Rows from block 9 of the image encoder of a small image-text matching model, named by matrix and row number. Rows with one number belong to one channel. Each number is 128 + 24 x the weight over its row's rms, rounded and kept within 0 to 255. All counts start at 0. Numbers have three digits each.
After each channel's rows are labels from the 100 images, of 14976, where the channel reaches its highest value: "peak on" is the class under the peak. Only what is clearly more common there than usual is listed. The data: simulated stained blood smears.
# convs0: first 3x3 conv (encoder.blocks.9.convs.0.weight, 320x320x3x3, each kernel summed), inputs 54-107
# convs1: second 3x3 conv (encoder.blocks.9.convs.1.weight, 320x320x3x3, transposed, each kernel summed), outputs 54-107

convs0.300:144102116146103103159149103170099088108108142124155163148130107143096101141102145153104121108102108150111101153089104148104145155159107122104147134101104145101100
convs1.300:127149153106097166125104143116148154087151152148146133136175149137141155164167120124172145162141160136172130158122135159162153114110163151164162137154149158122154
peak on: large cell

convs0.302:142104115144099102157147095149097091091103134127152153142136101134101102140100144142100117100098103154110101142096104142100139157150099115098157127097098146099103
convs1.302:136164165089113167137097152120155154090157139141136130120162158136159159153171120121164160165139164122171148151126140154170155116113166152166141126161166139136161
peak on: large cell; nucleus

convs0.81:117093117131099091123129107137094090099103111121128138126162097132095099125090124126091116094104111134106096132099099131089143146137098109091133120090088119105094
convs1.81:137154150120096158105131118162147148085151125121152149149132149127120145160154128137174151161153157141161111140108121157158147143141157128168126144148161148138139
peak on: large cell

convs0.249:151106100148110101164138102163098084104108138120149157140111104115093099136105146143099114106097109151108100131106101135101141152168104116106157124101106131099100
convs1.249:127164170082113158137085164103150151094158157144143116126178139136153157163168127130157154160127146110161153155133137155164137110102161155154157136164152145126169
peak on: small cell

convs0.102:145095098135109097148139096147097076100100118107142159139098095127094092127095141137090113096095104130103102137100111135093127142141095114097121128101102133096101
convs1.102:135159163081121162146089154102152159099167133136137118117180150128149163142176115122166153154116154102167145153151129145170134103106160139157151140163144138125162
peak on: small cell

convs0.279:145099099147112102149147100162096081103110115114151165146107095134093100135106143144105106098099112135108099142099105142096135161158096110102139125103101147100101
convs1.279:128165161085119159141090152099153157088166149140146133123174150130146156152168115127164147162124152107164145155135121150164151102095156143158153142163145151122155
peak on: small cell

convs0.106:143101101145117101161144095154100084101101115104148161142098097125095101118097137140096109098096106142099106138102114133097135144148104107099134124098102141101101
convs1.106:135158161087121153141100161108151164102167147136148119119176151130159164134174116124161159160120159107170154148136127157164144105099161141161157148161150142125160
peak on: small cell

convs0.209:127099101134097097117134102138092096096103118115133140137147100132099096113092129126093115093103103140103100134099098139092131141136098110093130120089089134096096
convs1.209:142154136101107163112109136147154150091158114112143137137140154133127159149157125116178139160150174124170112129119130156157155133128164125164124145156162150138155
peak on: large cell

convs0.96:143099107143105102163146103159101085100108135122146159147119102138094096136099135151104113102098108146105101146095107141098147146149098120101150133097100140095101
convs1.96:133163159094110172131107155116146159087162134136141134132166157140144161154172121131167150171127160124175144160132139158166156114111166141163146141159148160116159
peak on: large cell; nucleus

convs0.243:124090110135093102130128112135094089098104119118135135133157095140096104112091122132095111093099108142107095134101098132091137146141097112091137121091093128106097
convs1.243:146151159112089161107113122140142167094148133122137139135135137114138139159159131125163160157163149148154125141116132145154148130133175137165135151147172145147132
peak on: large cell; nucleus

convs0.163:140095113151109100155153100155097093102105136132157152143137101136095099155100141149105115098102102153113100142104101141104141151156098123101165122098105148099102
convs1.163:128163155093104165141096138111148157086156146143148136126170158129146168151169118127161158163129157116167131146122140164162149117115158157162145137155158138127166
peak on: large cell; nucleus

convs0.198:150096107143090100117133110145095091103104127116144143145131096139097099117097150124094115098114105134103096135094098147097120157155098122097122153099095134111097
convs1.198:126147125106103168114126130120151141074157128125128149127150179129111160148164116121174137163127168125166105146116130151160151107108165125169135140158150165141146
peak on: large cell

convs0.240:138100099150117097158143093150102086102110124114151166138099093125092099136100138147099111094093113151116099133103102128092131147144102122105150115103100141102101
convs1.240:137166175084119148143093172098159163098166156135144123122181148123165159159163115121158156158115144103164151140137126153156140104091146148150160155162147130128157
peak on: small cell

convs0.50:117097116130103092121133112129090093103104100115124132124143100136106089123094123122092110089100106125098097125093098131092145140128092102087115115088089130105098
convs1.50:127123122112089147123134111173124128083130103091157156157142135150098131149119127125158134141139135121144081139102123150137161142135141126137117147125120171131109
peak on: large cell

convs0.183:141093103143111101165147098164102086105108129123152159141117099129097096140102136152098112101100106154102102139097108135097142145155098117102155123097102141096106
convs1.183:125160163092111164136101156113151154093168145142151126137165151146145161158174121133170147166128161117171138155128132159163156119107161150167149136160153154119160
peak on: large cell

convs0.275:152103117148107102149150096158093095100109135125150161155126109140099102138101150145100122102104104152102104144095104146104129146155104125103152135105103147099100
convs1.275:136162160098114157137092146112150156089161140145144124129160163128144169154171127111161152168122156117171142152135137165166143112106173152169152136161145150136162
peak on: small cell

convs0.258:131093108138104097150142097152100084102108123120145152137135096141094099143093131142093110099095110143104096144091102140095137143143097109098149124097101144099097
convs1.258:125167166084109163132094161129151158086163129130147123120164154128148154149167103124175155161137160115177137142136132159165155104107161144161144129159153148119149
peak on: large cell; nucleus

convs0.146:129102096141115101150153098160101086099105107107157162143084097138099099122094119146096105098093110126109107139108109144096133147135101110102121109096095147101102
convs1.146:125169158090135153137089159118173157102171133132148133118172152132158164138179111132157148158122160116171154145148115136171144114098147140155160139172153134131155
peak on: small cell

convs0.12:131097105139115101156155102160105087105113112119158158151118098151100104148098130161097110096098112126111099159101106149096149144128102112106129107101105156099101
convs1.12:114166170103124147158096155109151163091151137113158136112193146126160166141154108127151135150123158115172152133142111143156132122098142157149172138160158123137149
peak on: small cell

convs0.121:115096107128098096123127099129091097097102113122127139124151103130103093118092118131093117091107099141102100131093103131095130138133096110092133116094092131099097
convs1.121:138152138101099165109111126153146148090165117117142137151130156124124148143160127126169146166155164140158117144111127154163160138136173130168131152151169138139140
peak on: large cell

convs0.130:149101110151112101162150105162097096108104132118147173149131108145100100136096145148098120100106105141104105148100106143102138147155104117097140136101098145108103
convs1.130:129150159106096164133101140118151150086153141151148132135165153133138167142167121111166155160131156125174133151126139153162149124120171158166148143162142146135161
peak on: large cell; nucleus

convs0.97:128096109132098098126133100139094097093100122118134140138140103133100092121095127128094121095102096140099100135088110142098117140133098109096130115090091137092101
convs1.97:137151147093110164112112128146150149100169117113146138146140154127124156148159127117172140166155181136170118136117128150159163132134169125168125146146159142143151
peak on: large cell; nucleus

convs0.168:133095102134115099140142109146097088106108113112153152146145093140093099130089126135094101098107106137110100141110098141094129157149097096093145128088093140110099
convs1.168:139152167072105157138099141118150133088156123123140130116154156122139147163156121128156155155129173137151133124120143150171142098107168128167140139150169132147158
peak on: large cell; nucleus

convs0.272:121095111132090098122126108140093089092102099108128124121152102130097096118094129126097111094099107129104090130101101128090141134119099104094113117093093126106093
convs1.272:144114121130091141125145097174126133084132113103161156157136131138104130155126132133151135139145141130139087143093122161127177141148139125140123162124134166143101
peak on: large cell

convs0.297:141096107138106099153150096148096094090098127120145155139130099136103096141096139142094113097107101145098100140099104140098133144144097114096146120095098141101099
convs1.297:135166151092113169137095145127153150093160131139138132128160164130147162154167112119166155168136167124172142145128143156169157113115170148169141134164160142134158
peak on: large cell; nucleus

convs0.301:136101101134116102164153092152104086098107112106150165143073096135098104120096124144099110098091111126110109144103113142099139137138100109101113116100105146102097
convs1.301:125172155090131158137088159115161165104169128125137131120178153126156165134175117126161153164121164110170160145143123141170141105090159145159151148171149138134151
peak on: small cell

convs0.273:126095102128092092124130096134094094091106114117134135128135097128095098103091131123094117093099107134106097132092103133091128140135099107095131118090088128104097
convs1.273:145162150109115170110118133140154162102156112113141144138130158119137151144156129118176140166151169130165123134116135148167155133127163123169124150161157145143147
peak on: large cell

convs0.142:148102106148109105149149094159093082104109131119155166142106104135089101131103152150100115102104108147113101142102105140100139157160109118104148130100104144104096
convs1.142:128159156086115154134096156098149149092164145136141126123174150135146157153169119128157152160126148111163148165132125154162146098091154146154155136163149149124159
peak on: large cell; nucleus

convs0.203:125090103129114090124129104136095087102098103109136138142143096146092101120087123123084103089103111129103098139109099143091118134132095100088129118088089135107091
convs1.203:143157163081126160124097140132159142120148117120126130123141158101144145150159123119164161155165169139160135106131136136162141110124159132156130137150171130144150
peak on: large cell

convs0.115:145099107146110102146148105154099092108110142132154168148142103157099105151100143155100117102103110150106102153092105149102143153154098116100158130102105150095105
convs1.115:113159170093107156138080151116153160077153149143153123129165152118146159146170113118169144150133156119177141146124120156170150128110155154154157133153150136130170
peak on: large cell

convs0.291:136097105139107096155143096154098084099104121119141148138138098138097096147096131145095110095096107148101096142096103139097142147144094107096153123099099141099099
convs1.291:134172174074112155140087165129146157092168132132145130120173150130159151174162103128161164154135153108167146145141131156161147102100152149151151131160158144124143
peak on: large cell; nucleus

convs0.197:112092110132094093124125112132096090095103104111125128121154097135095095122094119127091105096095112132108096127106096119091150138127099107090124116092093126110096
convs1.197:149128138124080140136130103156121133089128114108161151154131135125108119159133138129154149143135126132125092138099119152131167139145153121153123166125136151134105
peak on: large cell

convs0.19:146099097135116099162143094160101079100108121107148160141094094134092099121094145142095106097097110139104100132106109136097142147144096113098129137102098138103097
convs1.19:142166160087123161135088153112155163093168130132140129128175153130151162142174114121162146160117162106169150152141125149166150102100159141158149144164151142124150
peak on: small cell

convs0.57:146101114148102104162145102169098086105107135125150163149128108141097101138104147151106119104099107150105103152089110142103141155160107120105148133100101147101108
convs1.57:129151157106100169123109143122144155088158155146143134131176150138139160165170119129170150164134161135178127156119133155168153116115159148164161141153150160124157
peak on: large cell; nucleus

convs0.95:128087102122135083121127105121088103106097106106133134130124090131108098125083122130079111083103106127108096135136107135089125123127082100081133109087089131094088
convs1.95:134150154078139151129095140117153150116163106114141115106126159105143153122161114115168137159130175124161144114139127136152138109109160114157134141158169112142162
peak on: large cell

convs0.210:126094114135084097126139103136096099091108123112137135133137096135101095103092128130098116092101105132110103133086101135095129146140095107093130120091095130098097
convs1.210:137156157109108172107119140142151162098164121124143147138138154122138147158166128121176137172153162139160128141123134145162156136125172131169132150151163144149150
peak on: large cell; nucleus